Weights of a small audio frame classifier.
Model: 3.24M parameters, log mel input, arch quartznet, norm batchnorm, widths [192, 288, 432, 640].
Training: adam_atan2 at rate 0.0016, batches of 512, held-out accuracy 98%.
Data: 39062 training examples, 53.7 epochs.
Rows from block 4, named by matrix and row number. Each number is 500 + 50 x the weight over its row's rms, rounded and kept within 0 to 999. All counts start at 0. Numbers have three digits each. After the name is the row's rms in percent of the matrix's.
# short0: shortcut pointwise conv (model.blocks.4.short.0.weight, 432x288x1), inputs 192-287
short0.290 100:500426541422455482472466524503432502483498437470504454559472439492510526521479548473485439471549575530572526433517560517492472427554477451540515536452510545454616445513537463435555548496501582456558509530454463541559436524524539474588535571523601507544475544455389471446459522560534521512
short0.291 104:493500532502498466393580478431480504425420500476558548493476449543520494480547529557462561524567502585377463490579450497508456469503527453462461503551507444446535455510482512541505543476509519491472466471460496564520455456542495504412525586458442494538479460575540548506523383479571542535
short0.292 100:482589445533445492479503491448447521401480576426540528572560509524486605415480494496450458450508452481511575467456455513447519469419416603472552439474485525563471446515562465499488532592379430428541549463451530585503507534556417443563435404473444567431522504449482441534506436472508489588
short0.293 098:462472582468420490494497481551564486590479518524411545482483477546453515545523495444357533498506551441401448484511550409525496534481481547411559478523490521477454463525474515491481514477586502476418446448506547570495507510497450534436454509511427617496423415499543458589487516611618427489
short0.294 100:398497537454472511480460537546395509527356466550514590474454491468486519492548557479478545498460548541363466515495514539440510486453490594446541408481494526419500419511570536458478458509529504485438399525467528567423537568496432521487453549473491596455439507566535548526557482506496483459
short0.295 104:466502517546524472575518558517404477449363549362406422536518506549471572491539522551525489527454564512490512606510539478529526544468437552445607513407493509554508528431489501559568501502511510548421592492483550586530531539498529483468522422413504531491544540551475525431460405476523534477
short0.296 102:495521573421463440499434439416544387488340473487521495468454547377414555527469498422496516544463516507512561427444522530481543468448446494453540486483451586471464444649579512512451551486473453342524581474467479529584522465547549536467521564501474581464466467413474498504521502503436451460
short0.297 095:473434538507428516444472526506542479516572526482456401547428538555493574498430466545527567491456458458514466568464539478517533479499519433512529451481519464541522559545339493492384453503499459518432485501535483499469506539542461578523310468501477514519425570489470472457490586487492438492
short0.298 100:439538451531489528464514512576451519517530423535527469439505431542557513526542513546413474423554470533505508404519472481558612435499524488506488498536599476441481417515452573448515500560508466493455498537489469546540418411468431510544428526476505511509406519550444483627455507435477464606
short0.299 104:444449551431495533590586591539533427401517549537500494573452520451546431488391467518468563543511429448561461461579426518522487435537494520473463471539522536482495522518458525505492484510476494561473440511430467528476429486557556473373474519404479365501476503455401487489478553452416435490
short0.300 103:451481428432590413481430521532502533475511544541510509583533482465526503505525447472490518433465438557524368530526529532454546384520508449509517461502539442456503472484520509378494518549546498465520612599385509436478529494541465513473494411522508515509478484575521441368478556485584464591
short0.301 102:463464505483429451539529464500457466556471469513562464589516481525428550567518487533454530536521454521460583473537518496458536495480472524621488498531530473547554521452451436377476536500501505513557468625392418546528566458509495451411582555536531588549469487545548525499521484609561467503
short0.302 100:405488441440522512561462494546548534415465622524522527508546461540518517413510546458477575494515431510492419575463399658606530497519515567429492474500501392430485526499582610511521503523520434563445566436484456536543519502504489499530498468559551528503448540531427513456546458564552482599
short0.303 097:489481457528493489486509512419487533465516531480457534432514590516452576493616561578557439398563540522560405427504578485484448532439566435508570464483406434545546477487552435625525440466500523530473450492586545425419526518463496527424499516468515424547529432507456482473527541462480473466
short0.304 098:563472369548530480456475475518508630479502393408580466473547430482576516573437540478482474416483488568484505569543471569494519536403457552441512465461509502502412524484541498626497473513515523587475499556586463461487474430510498507472568350458502425454561424509495507538467595518526512521
short0.305 100:503513475478547573451454536391477548424577459420527395504516487449481525572422523462520566514414386474555513497589448552550461484576469477557439408497520484502503515480463477601519476429556532498514480513361534515402552493528556531455476534469526365523472458593490525461568523512464477579
short0.306 100:408499529475487557443428439527437499485333494498382481600410544536542509559428482508526414474414525555507541558517476428536469557370502408507562445419496472386392447461518508524528490510587447501428471458503443498485478481524541454514529507479513547530447510528494490500475366590560375413
short0.307 096:475521540484467463615499543483565392439455491544584371487445399513480522506506483499450599568447388541507500468475445506458576519514486525557445511485418520552466520451483500499444540540454500435617615501483458480525484487594603509511421606572447464540478617537557525466469441486473455514
short0.308 100:486445500480528449550465493549518492473383532457485447454458491421426507479528462514465505484467510471426615545411536548508547510456488468550565473491495582499523466480528566517448399478484465567507544480505459479445558494588427498412455470546484575470500498455522482539482545408459489427
short0.309 101:531427512418549566386483430499462490456438554633470513477416545486574488514499491478483464501468465399429521539566497541505457482431537459557458459387474492527533464434572453573426545507491447540549470502472570505477544493522565527511507520526539486588514542492474535522515416486508573546
short0.310 100:453470440486452477437543542480523441494538490495495534512475539504543519465403477479461533505491550472484537564621504554512449380531469526438464520456524434499563462458508439529539442487407535537476463529482450563500554533456474430461538541468507525531574373479496417445478576528543559483
short0.311 101:465497497570490558454506513569553390450539478581541578425587485473417547546510527460517532538520501602470410543577459554525483460510499461502489490509522442567552472418479528506504527545533531507493468485521518553506468476362451522491478465591556472503537492569501562474474447419596577407
short0.312 104:452456434550563486522519435470551459516471471478510489436513485491481546544536492575458471431461421540501470575475501555452567497557525518573413452479476450529505454523456523408530600509514520442500518507429547493407516470495416466567511568568427384560572529511442546508510547517469554549
short0.313 101:444465496507431597436442485441466418540524511415521589483401458587514499563442589536545499456516544489481536545628507404448456487449435463512559466485407433532523511504517490596485479479430483457444420451549476487549435477531486460521517455427518470440477506456478521483443521468608397481
short0.314 101:509566495490515558494493510447474522457468527483494466485503497441532513442558517422425489516512571449441484466525512486494508540434443548461538581405480518473462388495562508567494464535493406396532525499505554595476521556539498552491519565501443473437439575548498569485533509489647475449
short0.315 101:463478508377546495512487477510437514512514562521400522570429466420459501526551501570462345516525516469541467558552561483415486496487518486531483565620445473431533381446575565439572438511654478485475521475500508524477495472495454423534531476573431539414430419523468398524539545489480489414
short0.316 097:539536445491484474397424461471396481533547383486509582466466441465543507447523560481546387488543525558524510533512398519411570599473416420402541481579466496489499475431479473528541553486568497479522434444488546513440523473389414426513435522538459596466536478555497507481497450414621534580
short0.317 099:475594453442493498425506499558436519528492515523583425506434431486576548545461507585484555564528478379497515446549457456519564447564452462524518435533535481482479474520490485425492488487437446530525470444393444512577559490453488429417475510508516526489435528501507511494395430534478385473
short0.318 097:421510381465576565488476523559463596456441513509523500446440435549561453506463515535460500457430341573541432529435453500537521468479521515487511451422638584491471534457511507475450547551548432553505492418529452525529384516466496484510502472523463498481513433454501498436431511536572521561
short0.319 100:597519448544424567470431499508423563459532459514652485465522536415601500427533503504651509593555567478457489456501549443504439578509534505451552562484504473443584579476557417417588448516543623497559504562482434433583513471457497421521441477570497421515550533461451452537552516464535493527
short0.320 098:468453613524458445512439510460538469433536594448593565498552394425548449565512561453464610577496419561530539404566429470428545619509523484523442534466544513537531513470470561502504561467446501488434484436507451539464456437510513444520513495580526487492519470488485465522506537474529508576
short0.321 107:441498519536446447535582522499447463486520503503437499546353491472314512442396497473488472459517529452566472563525455519369548503417499411509493426555465541568475493486590428528490518428462411480428373499527453460439460537526464532439500586431408528483488499582492416485464563498441417499
short0.322 098:511500535442541481518494488481478549502518518453490485469553512460519449479533557517478451550424460554567589538550481384516545422586514444457350474498422587549469459502500605463461482392455568544492495532469477474549531483461542580493473555493579480525574533511394501510502576552528560539
short0.323 099:499419651531516493418398512490484514446441425598464423519463485558503459517478550475491473455517507491450525550496391453395479478513484399400532446436600511453553529482470462528578488480590496581543463485568555460525494475447449474413485490476444462456452431550519439476519446478497505553
short0.324 094:493369561610440455412532495484522499505529526480452460566541516517519443494487516481532553571432540461500500525488377517417462543509478430520433474551536506557490435445444471513445463496599478498455471385449474525574445425458452552549506473482531326494457515424430519568459477482465451480
short0.325 098:501437524535481485424468407463488524558485467520559538366506416516473560507494499462458503515623513522424520497581473489502437551502509506438494495455487465555591542482542478474523441507552524587470391528571445520516472468478497440435432575522426539550484545592575518598613425479579496514
short0.326 099:513452537430497461422578512563537531559546462515519467495502480529505500566524550535478480508520463554608566577542518524517478540469476533449433532501546551458559526527519526524471432512516469451512507469480498581547465545536544435570529509593429523513500499476478468518517449463423498568
short0.327 100:496552438557477515514578485496423512407424513353444539440548521435550477449485495465579497537468489483481552509495529507520523518460456609509482425419409418468453541519369577503558488514462545532452498444468433505571488483484494438499509415505551552439478479460489539457518462507561448515
short0.328 103:543566427473535530575471488510444558489485500435543483507588515539499472506493413517568437509468471486550544461398490470525461470499406489418552473512577526483453456529437506526537558515472485511504575451446434511520527545545481489498502342471502559371557416400515496560398462511499362588
short0.329 103:621520572436508535457538489529523582568445415515487535499464504520504492472471458444552509469546501487422454534562526427556490387368563506505495543419548460525573539590534446563471502396429503530457424495563539468535521392410484440399525498459491460573438526540517482467566484497482483517
short0.330 099:452482514524525557566548466540526493492515526505484446570511510581525637469451522518381462541534588530585533527497506538543474513486494503453442501574546515539556462505534506424399437594537447491464530456540478593523456498522514492587439489572536546444380453410473416534503560499460431534
short0.331 106:478453499533501540519500431478514401514354513505452475552489533479444526504530499592498488496543558361422434522529522533582470419495577456491483594480453441517533508575460519442565523460472482539422397579505549502387565496559490435344491539551460519616485438532546515460471469478482427496
short0.332 106:411438504542460496465549461536587462585439521543536532497409435457477489532457402482482523459484538436490437517443499498406447528535505408565461547524387503474484436475492444524488474460534562506544372639488529515441539505507482437447482474440510463508492534599568476512444551494456490460
short0.333 097:562500540416554566496433466530513481585470536460400522557599528374513571410478491509467406524547467509509526577413516606497458480491523501433513433607477512489501531540485519478520486365580475499423454472429465493505548451490436484519536423472427531461465383506485447581452458581500458473
short0.334 100:489437456430377407376515560508533568490535488595562415446508438404565516524490414498443542479529484500486533601512516427473520446489366599523507488486474505510473516516566471511480503542461408418457532493496520506489479499455505531517544504514484553504514542518512425549469521508411476326
short0.335 106:451443471478617494506517487396466419487465440485530464478436538427425502499480528487520419519534507487524472499484591516468416504506552551551552542467473523492493480523567461516497531505532543490435487487524592498463485568480474577458637548521446479545524485449569434476519551544507449482
short0.336 097:453645542567487516527565416529491621480527513487503476442541455518511528453584504467490516482503572538452547568510495479442525441564431525520427466567597501534495440546479492543485476539460552416434511412425473489593496513415422433521499577634409522411503439437476477624497452498492435516
short0.337 098:411485507471442471439518452524524443569567579465570422493499543533548489539502511589461486529494539541555505527581504528424527401396464480416505502620537555481502497556551510506474436466401375455454503410483496514541527520614438447501503426559391541495396534432521455441530588496407500478
short0.338 098:464492636506470498422484535452552498577461467515574513571504555571509496615458547447422506507560576485502443460506556365556506496490479540514494409560566550434484504614494577466436439547516420525473564424573523519405482540528605501458562535455518542523389474412635450553525540504437460520
short0.339 101:457448544497554520628542585538545458416485545544536483429548517415428575453413539575532462428516471522523574529469476591540455441551528543505539508447498496429592474507535546568486559478483513554422496554441517551509513506451505472527358493471547493458446493490518560489428477603603517575
short0.340 103:502493483450516561442546575542524596510481580472432513542510467500522483481468539433520502449497480481493464508558496579451483481457589509496499600451529482569523442493556441565468480489530530473449474502451456447454451486445551428423480519496616439583494530511601457487672520527519445436
short0.341 102:475474533473499454364571422473449576466495505551572484576454441476554413538467479569490539472507512466574484623478565517454517436487416529473533497451508421489430552483541547509527498533543482483499558396478500493553497530517459434536561515520516441441491534430471586448455452449422439444
short0.342 099:515483472690450585486452420490475481533513405485549510430467524628572383532503591486604472476538521525484477476481399486458528515409544445513534472452554457528515521479554442464564622583543534531498419424553440363523385537466475445551587514550506473519562478583516470487525524521488618521
short0.343 099:468485545422465524508515465424429467458408466506488490508536549491524503414553524515501440432524521445507463465460472429447450584547584468553433509487553553503438530539597441490473558484404480474490437537488420484455470454515561429522515584411594403488540634542558464496554529508397446437
short0.344 103:554482509486537487489533420489605521392395469596520439489543414406541511478549390481479500539364491545463431465461481430485533530495466507504522539424507510472463520588523533426573522435518564516421595493503408543524435498448607441446524519513498460513467460567521536446508525535419458561
short0.345 103:514490555465525561505528524444521596414405548488458586567497498372564531454573518494478464519557540472481423501465563484528551495493529497455521559398528473468458466616499526455451555505484375456520573534514467520551455507531553474464506520451441528550550542515419536529511511481441471640
short0.346 101:562566497467475441479505444427529522441496460658545450548563547549480523465411481460442509444476495584543512532509431567423424430462407553501507540438491489503575431502530505530504506594528530548447541422498498528489487517537578495503518516457468529528405581463509383415484434523491544513
short0.347 103:532543546449464526411551511573556577399470537510509506487406490494526514501530528536471493548484418490500529505492454510580541614426437473533513453547476445512544454492471496522547471441500519497505498542528433404580511504526549529445488568547512429444461473533469484529540455544548497510
short0.348 097:604479471565543513437601541617498472611591497559493465488502554565523427479551508507522488549533400578523488439490520568557431440559484511569573491512562489476595475576531530554510554543522518576532585501498527493557456415497543520584453478501490440544461522536494548518437488519452441619
short0.349 100:433508533456539457479571470567440499489515457488558492465453549490540581562509494463563449495527535573543505416427593522463512468485480457424534446637513508434571431543616543477497499482493506530480487527492510461609482451514467525513483484522571581457473416480580521572566482542518551411
short0.350 099:588457518566541440561512478376461450557495468419430463429504500492484444572567488449439496555430451562500523552440530529488521464572520398598386454526474476549487495461442397537464530502529482420453568529373455534475461483468466441471482576455435470488479511487546469470436472493450476525
short0.351 101:429510533555513548406502502548531422543556572523552522561589493512508625476522499456604543536534457474456534369487476485445447563500529486515546538471594430494549504395487445505568417533581453532449477516420547441454549502541490458521475587627531533520575463562469546548580464415523519573
short0.352 102:515538596439441499491419448529416519581463394516495475514415513448476525513486493444497457505424535452514467515492534466402448479437443397435541474521445561472464519513403476479527515463469535548505506569502513473435577502465438468428508453467473561461489461538530460445476435483464464502
short0.353 099:450402590483574516473453492446507423486550493410519529547518474517488497547476530519492543533480454489492545515523391517498525531497512468502448542463482539510517446403520567486470490476524442527499428531501503481437524383489547499508598485527596473527567505502367495435431445502522569463
short0.354 097:499468407591522528497442470480434576600504517495556580532473495577497433470535546533602535416440588495509437501562439488473441455397559498497589516473544552551519475521466452523558490488464484570498505532575502488456455565555485492474554511452593485529512467545413464487513542587505531519
short0.355 101:523479512489528551572484511482482429557488461467462464497527497530406539462501482484505401490391476489439556538434405556480494451560629462569451498354511471554470493460523371471510455405456414500482482559451506490424545504545482479407531500512476407486529467531506508490535546494589509495
short0.356 099:485437584516545531444463482502564528487510612520544383541467536506460430563460485495542569505466443468484533484536438555506477503586542505436522477415535527577459494374501441512400428460499446500510433498546498397498557493502488491600447512510498428593493546468455493440519468506491493436
short0.357 102:547491532531537506514499528581493457583497503459509429423549565516522489485594459480531604456394415429534557496428524488553411460611415540575466549486535499473513543583463544448425450483468481517504501569525527516439499457524435491613500434519527447414483441489535490580412541507428585488
short0.358 102:539564480431479516394478521477502535488373566554521574539410544510481554478542561552500535522530458516415582510378489514554642467454429502428510460529450510530480525535485626511492515497372435441474514454474418491628436544537496574609448441452459496420497565428608535517445459489416482524
short0.359 100:387597440462509533425487564494464538559503495489471490524432536519530637513434451571447403445477510454534534513496447590484491454459473485523402433592507539532532461523462463505515503528584428479432483459501556533480489534575488470538543575494497514531412555470603417586516492509489407546
short0.360 103:583548486491456463528430440594503504475474602483488577433468534481481473459490504511407455496496520532491472475501515483517461492487579532460402516405422463501447483541475472482523480522552469502500513498472464475516575472461430436585521441481604540496529416527450526441392434597608477543
short0.361 100:507487448483438515500489503527519543465553564449539536528418514493542471451542510434512383512506495648530408498582429422454507517400453419541518488624445523454538550488550453460516481512530499451573528474528537441422395547475486497524518468447493526450511476529488466419525517529514465549
short0.362 100:532449572551484489525515477498458653493582523567557506537493488492560467401474521439461458538388494465544613618403524533424496553555442448398549486482531584473490482533482456576506463573473459420489473522488498476526525508514533495528505485494483565390489432435429488499496480499583521489
short0.363 102:550568595539453505569528511523558366510599541483518548550548430491496522485513500476514459452582526612520576434561534516544461393537543493478483455564514505546459471493417453499537494552553444536505516447493517447489492532473427437534453598508467495544523506528471553577495473413575535578
short0.364 101:563579456540500500472504463441446546462521559530576467476505612424535619441441515525486471479423483507443571523388527483557428468459402508475482427445444457453520505486596448578546459505382421516582517552533448457444500533534488536607452418448531503455519571426540437376472552552469500459
short0.365 102:420542498475565572550473609405533452464554503513514515507548516548447585502485557585504470433458461436459478427503493607514481446489536542478522477547506462451554494515575479548472567463544479550556625562495480492507528525491445576478485490596449513529427480534482544536539508419484553572
short0.366 099:504574516338469542437498507452442442503493527377536574505486524426555647534470493530505451420515476590456572492564477633518521462439451494543455562572456495542543438496500414494496433437463469472451515508407548509521580495534525537575473519494560433433579525539559445562500414537522514500
short0.367 101:521575482498453488451567475511474520491555484489458530528475510526462554449507516593484478517563519509517447415491543545463470567472454493584499362514463466552601513544454408558555485512510523588465461505444543476485614538464422486490523585502558445550539487481559512509391544439412492478
short0.368 099:446461396516587598540519443497495447489453465504546497516602462496507437560492463588553454460483489485555458453535554506513487482478585510551502552414518460399561515499494433479437483485403562536481537478424498501472525612532518480536552556498557538539519519417538429558550532547452427516
short0.369 099:579555480459479497665527564534400437502498496451469499481471553481483489508506502491477516451474506522637511546476468511488481536379460622520522535511527584471480558543510424578550539476404493482584519505556442517517549477498488494449602429468426539560443462533474416471445588510451383461
short0.370 099:534518462395447546527550424518456476480463516539496432468465429506474527536491558604454540536581561387506446522497576492472408465503499489433530515560443468470485517612550485533501499499436492413470470430484428368498631454477497471514516511462449502442488544537582518605585531503376539514
short0.371 102:514483544484492474484464587438525463432496500444540501507514468523552495499487475531494501550554478550473542495661541350532501536543525417487457504568473488420550553522524460500509559510519562510559410511550548431546485486584539530522472486504535442540512516542461457465662440480500507457
short0.372 101:481483505512456509447416454503471550522405482511551552525524529490565568497490483476460413557453543516474550542496573382455460563424459470418565479497461514439416431543517514471507453513577447462467485514460438547572470502481467559513549491465571641428524504513547498483459472592560519429
short0.373 099:552500545450404427447450495533427505503457530479510563488455497450537527505508469329500405522475472519494478573533477520444548468509474542473548475425539511620379559456509430531556542475519546487539528521503489457493514539445506454466506430483446443477535423614491555515441552417568527505
short0.374 099:520469538381447387549514484581517603448497493553556453525538479419538482493470418445547471484494500513515504415464489456463448453510594556512563539377532513527560551522501475468548475525532514493508516594494353579484501485537541510572581446571542436474448523484398494472425495563454486414
short0.375 101:494455397428469478503455536432539493510438567498487492543384496508506516511550520449461501472439477473442541541444495646505511575508462436421418502512514460530428500588533404463437528502473453432484568408469459518485481530500445500561509507461479460438497590490446496526521472500470565575
short0.376 098:486574484477577605470442435509431495592491554536496525554459528526552577460558570571470427480519415466573478598543564460580476476570413498506494450523460419423574454538516435466454504571516516562506477556446588509557523418569449556506457468476490552563476449530527535536463509537495495599
short0.377 100:545561518575408594493567503503468560523544481605519496480497535599473524491472534521556476470499350494524452555486466472461452478483469538512557459537539422599522574504437473570482447570519439527509488446518388442479473551469476478554521611489468454503560465518506465563411502409501519475
short0.378 103:528410591490541562488490571472509474493520520556586463599455519495441557528481491444529513567440495515492485486492515520514539543530533467568556516547490536456551421523481482438443547514403417588534532573528559420522537438513474544532442468472610524442466511550479570422470481571549420541
short0.379 099:513521511472489462490414469472563437514511457413486524471565524509451541465519533477479547477454394548504522467431505583586526516502399469516592388514513567370500451563576573537513493532401455497417575416540517516490498444447476578466501466466445575384553394476508535432439486472500482552
short0.380 099:406576583602527513532477484553491522569498525527453466522507474518465557553460528594573566521553556503480447504483526563523539486523545442540518462525488528535538430473463505540395427494473505555428478536500497529449511442543447495499307463473439456538435555453517535471401457394416512536
short0.381 101:412501513451418523472477425522506500564520473541489660517440506498500448571571488458548470562472465660492497515501394540484584501469552474518524511375536483437482537473502549439468498504616544509428472507470561504529317500399520495551550466612468581485535490545463458520508426409531496597
short0.382 100:489535558532493412528507490504527515446554531545498532454551430441535493516526445507487512516508417459494503522532327538341516507571496510536307564477485488578434491487493518420494489394513461492467466505437431459471449398483541559532591499553499407546551476503542464524491539512530463567
short0.383 102:545484491528512485399519479378524498549479467509557534556440476443493394542547483516427490432507478429437525589448563515467580542576573481587506470533537555524453472527471470564529509545537487450484442529536458448494450505516522470541520510436471464522514383456514471575425461606389498488
short0.384 102:436462598474450584522484439522434501414476441524572358533443531558561489475464509512573525537465501444556591555561471427500497517512552508486503400505590510480465507492440616418607480525562562538565511522506511506391491476498454503567572490589476493411557516547515514431526572631437504492
short0.385 098:446491489516484513504516532545504500475521504475541548494450550612427560627435555556491489528594586460511441432617520441523538510568630413517511521518517431536519496524455494536496553513488518599472518579375539503375497547438508512422402551460505402511546497525535492548562414488540469549
short0.386 096:466469454485515471487471522541453519422473552454497396464531485494559552544417481523532538542479529470509461541381454591501465462516523445511481558542497451515476497518473512463591436458395460572457539564482443479392545537581535511447328557542528470491475471509584450462543631554427409526
short0.387 100:516463564461548464488538465524597496558485510485495464430475452481451509439603506424411568577550519484577550424459598465517584601513513489512553538534509524501588479593462593535542553604513480558513576484615523541539504485505494530572471413566502487486548499482551514510423571581444479473
short0.388 101:464459482451468410446496421395466485560398440483467490454499593450407387500498537543535509489534559512520458426520520531528544421454515576510526546504485462465465422525448537500540502559479483545621515564435458498510492526439485416510529392489454605530523488361553469426409507545509377505
short0.389 095:478544471505521484446526492432486537468515572542499437478500524477478599463502620534554527495491546466488488541439487591633467474431470489516505403449500464477588554547541516547521503466508589510500513430525391454488563548480492579463549577544482545497582504492514517450534539474509546547
short0.390 101:462485468535537550470535518488487592417462558481532488573451470461562534504477521500601335465399373547556485575512424481465538439494513512485550450395493518487553460483512471467532545569543474576479496520509388507612452526517585542555485483485444476458442503445598539420392536471544459532
short0.391 100:552529529512489380497515510528442419477364452435461503548547497479415454494499395402494412533383472444498504613500539537561465498559556499501465432522532517553485562436480511529419537481453491457474531530533339443468536536490468541415521508467564479509498509522506605504508511448448408426
short0.392 101:449548559512496434496487425442507405395422448582497528426434482407390453478448424507415512486438533474512569462557550564487420488481459477493517527449442536511475442559501483553446512397433482401541453530499486554497517443553452555408549498471470463512427485489492468584425480456470496404
short0.393 104:476482495446571460499556525500601537506436399469436434395565533500530488437429448552497497500450492438457472446541543445525569417469559524629538468425412491423396472569467559463518489442338467512521516514469493497506493533515517505416512452568568535542464370413476527434531420550429374515
short0.394 102:569494502438543520491610568476509466521482462525508543515546504566497412532547503516449487455511480480532538493503522556586557456500466487534534503464539509453457503544507561467418524562478496535472548490536511452588438591508504491447417500528521469545447406494537633520440459500581452526
short0.395 097:506563559547582490575557530561506546477509481446453414559452551521412564570460409567533538482547515454488482479578506545485571513509563475499526561461482466556497407484434380525455433421518463565449499507508508472426522482497537471501454536485470367557427585493566509463444478369449440488
short0.396 101:506578549496467473501419598521519330504474484546484494476506443522486503558453468527519489510540381452481522465484473482560550395605529436525528492543573594416531586559516492464489565599526549422577486491456628501500422491469485516514454507495416458441510365495445453539579495486596456598
short0.397 105:429445482463472456484550475497524450561513468410428541476481522465488487553406512517544599509530489483566412483563490550496507517449516526504533549537489523494516427528504536444562494477521435465554406496486547505500510555565487498483575525541445517497540509506501517430550517513534412399
short0.398 102:498625441444576555462486521393479445475423438516494507535515556442508451417427441511488347382440493497445564441570570518514530435440463583473606550421467524414440469579479481510481456442430541424490519524487543558565540542504510533481510567443527558496512493496465478583520468516539440479
short0.399 102:487429465410503484555458503481529490399506541508512457500445495494480576468405498434601418476514529517535498463540410390499446500498430444513430527498534464486453508510587514534564443523459483502595489543491525495515451492565560500543511507491484479449494479543494474448516510519508570522
short0.400 103:496493454501554492508514484457434501430502497445490598579537507561551492445511580489460526535443520491537448578510470563419424441524458485610471479514544516463526533537534518470448591516530564400605469548462581575512395438453492508572565531489599513568481476476423529507427569507499468501
short0.401 099:480429541400449555553525562539503363513508532510548381592469514498537399451435573479537483474447507543472561444481484528526439536492454513572517521626514493449444435525424507444432456526591595501514407531531492496478551519478428519512413417636473479501472455472479499525496462449528477576
short0.402 104:483493462472523609481450530518469488447478539495446448573440459518461571428481628561529356472528454470533552450426479519499440404493438528523503502488552394523570443508533369548494455444519532495535410485426470510589543491540451497485534513548502468471469514444540474539551489515553470515
short0.403 102:461472626535426436458584451438506448522570543522501534406449428518481537592545440385550506555429401499492505558574461459423551431518542393553490504561595456535523470485497373526469515428533499463544491452480520576507434432400492535498499577489481502569484555542509428535472486454557522513
short0.404 098:428476516549532477474485488456534547505543478487512499529582553475493531543457485565404539485506482495459448489428489470476462504471539425500527491542524543503548493627423523500468460515524470602433385516555510487435466442437484507459440408584575520413371519423567449602452476540498381522
short0.405 099:424500409477545474469546535446499506546518506409487476446535532492447519487420510476556480464434465532457441477529530547550482501512519490542509433533501429494423434546510475450479468538483482574489495512493493589659481410517509540526497491465565554527440531560596499520464548506528464570
short0.406 103:563481567576460473506543520489511516592546409501538599545564426551502453479480469489505530494502499453489561575376528605577518527425455487492475482523491513439478515525422414551515594416523395525460552423438440465516457464426455545453517458482396475515523494425522525502416483420481479629
short0.407 103:562579432539504515530445520500460427397469489485514402481444506490508418491465509488530528504476552537481481501600557543500473497432432535404552515483476536424461596545476531607480536475441524476499539517514570523521486593519546631522524511489518561443557498550499483507603483447503553539
short0.408 099:526400498465523473491584570443543477512500541474560517537603507465567430483530522508608522551560510495457544524487537413552487435539523524469595556489465428536495547598530531517545512494439583488459496460496511471560534473469595437488602484524581463503552500438385407496603549438505502529
short0.409 093:375442488540529532539481467550526551496592538498480471552544541557398509517377532550489563466482446501519499540431544548456517478482467465510553487547489413498514486504504490530368434475461415516493485445495484442409464557533459451522470444403576513516467497459543501449477556517432471486
short0.410 102:489489408466520502481524633427509508527517514473448515452610500547571440532430551548546428443513469541400480408423503534492530454514470499535352508530520514356427483496467540442481450614463423613395469462456538438444501499489415537460464488527585449456528539421507432527554486574531489448
short0.411 102:528488531546507535471461417469517604484534503545538466527526432435526423468496474398522461531555565499481468462585536366373514560442561498509520509474479468454546510514563502440515504481549549448543483568497521494510460505501442447497611506580493584468560466529287404401573455475503457509
short0.412 100:542568513570504514460484501584441603519558485438487478432514487492500418511529475436493522589509448617500436521495466494531417469583472563518502509419543432491504535513612477588479511583542475585398572389566516470591405488448504510548489531544585507468465451480557567604469455526523552456
short0.413 096:523573470482442432546479545459473560511441430478545481524556476472526417516537483468583512540459543508424438537423471357522539507643503615510489468540482500570473564553492473529454584492471501447524497547495418536564509516531515495462530510557471535570469508482481548430494498524437471545
short0.414 104:480607470467461497517545504575447548470507541487465496498496518524486462446457461471576499458433497484566548583405423481496509430443385469523468477442573458504412501552473377497528553533512444460485567439443454530543498474548478510528468473474550458499477464501571632475421518374487557536
short0.415 100:490537485466508512544542502372448505444469446505532446512475570470496560489414473540548392466535496424525524585469457484439463432539522546509512456425496529530502424480436532555531483490511467430497578559440510514371574503595512487563491427438451476479462568477500502439459429528441501516
short0.416 101:489407507526490573450548463542531597535519454597490504485578525540546501585519518577445540579582560568505521461493443534508489461485495577515559520503561451469539574537418475537564521468480488495456564563474559520405456437481496477553433397473525452531407463495626480473557538519454517550
short0.417 099:455548535415597508510446426595429578457506540486447397501513515507535490379515585489557511506507419482664553490416439480499503515549539457472479460540535479460390485539419521492518510569496509529547528494439410480537529535495462490534448456595430488373502380471460488515366382596552393520
short0.418 099:510483461574512430502517488444507459337481521474544500422544476497401500603481561497535483461399551505538466456484563462479519529589491410551453578563490509530581479388466471521472479488484507433524574496444441548434506583526495417504480457561585534506532508494487460470441543559424423486
short0.419 098:487571430475545550445526493528522440523488467526495504508506575462535545423451471527551513516562357530585439506466537504532424584527503532565442491503477567395442455556513549512552473520441529600489561463501459482529506476493520600467546463486609510482476524490606496406438488435476489529
short0.420 105:435556479474535404522531486464475420512448560558419531522382469442482535506352464524519419467392505497432543501446434445461501464440469462502494557385432467515497466474536460487483457441447367485548516498473476550490559522561548388511529473492584459531433537472466483500439485517426504444
short0.421 099:520516508490493437445482495544485586458496502536409415468505531414579535503417448578507551539480462495497453594556469496449434484539530502525480603388515496576514566481433477443488494505518511422491454550448440610537522549545503506495494652569523508640500597563474582519519498568528439406
short0.422 100:569559540439566527484516570511492411484497435523485541526473607385469422532534445530545542495501449485552505488462540552552480557575429442488486472525418475441489467474511488525501570557504497528487488519483500480603510509533455545514433461529498542546468386483571469571418491439454445598
short0.423 101:494459506526541515602531549454459414416555374457529516483480459552503498478539459565487498468457432542594530470370575543487465451472431593464481492533528563433513427563443492577470561513499531462580481485466559505519490556525435523494497439557427458412526396532460437607477489463602481615
short0.424 101:469431356459552556521504485490466434550517546531537467486527559454590417470516455555482501561417539468475458442457467507469432510618410499433515548509520477478448554520575427384432439499515427495531466491534535496361524465485447520534420412478537472475521512459459571593464488484492647467
short0.425 100:548517519534507499570509493443552528487506487514509427596543429554574567410499543452424549515501383459483504555404501588500545451518382526492489470539530464467495440518466623548455516597594450443463511526459516528510477534524483438529424478489398497407523440501557465522521491570511525494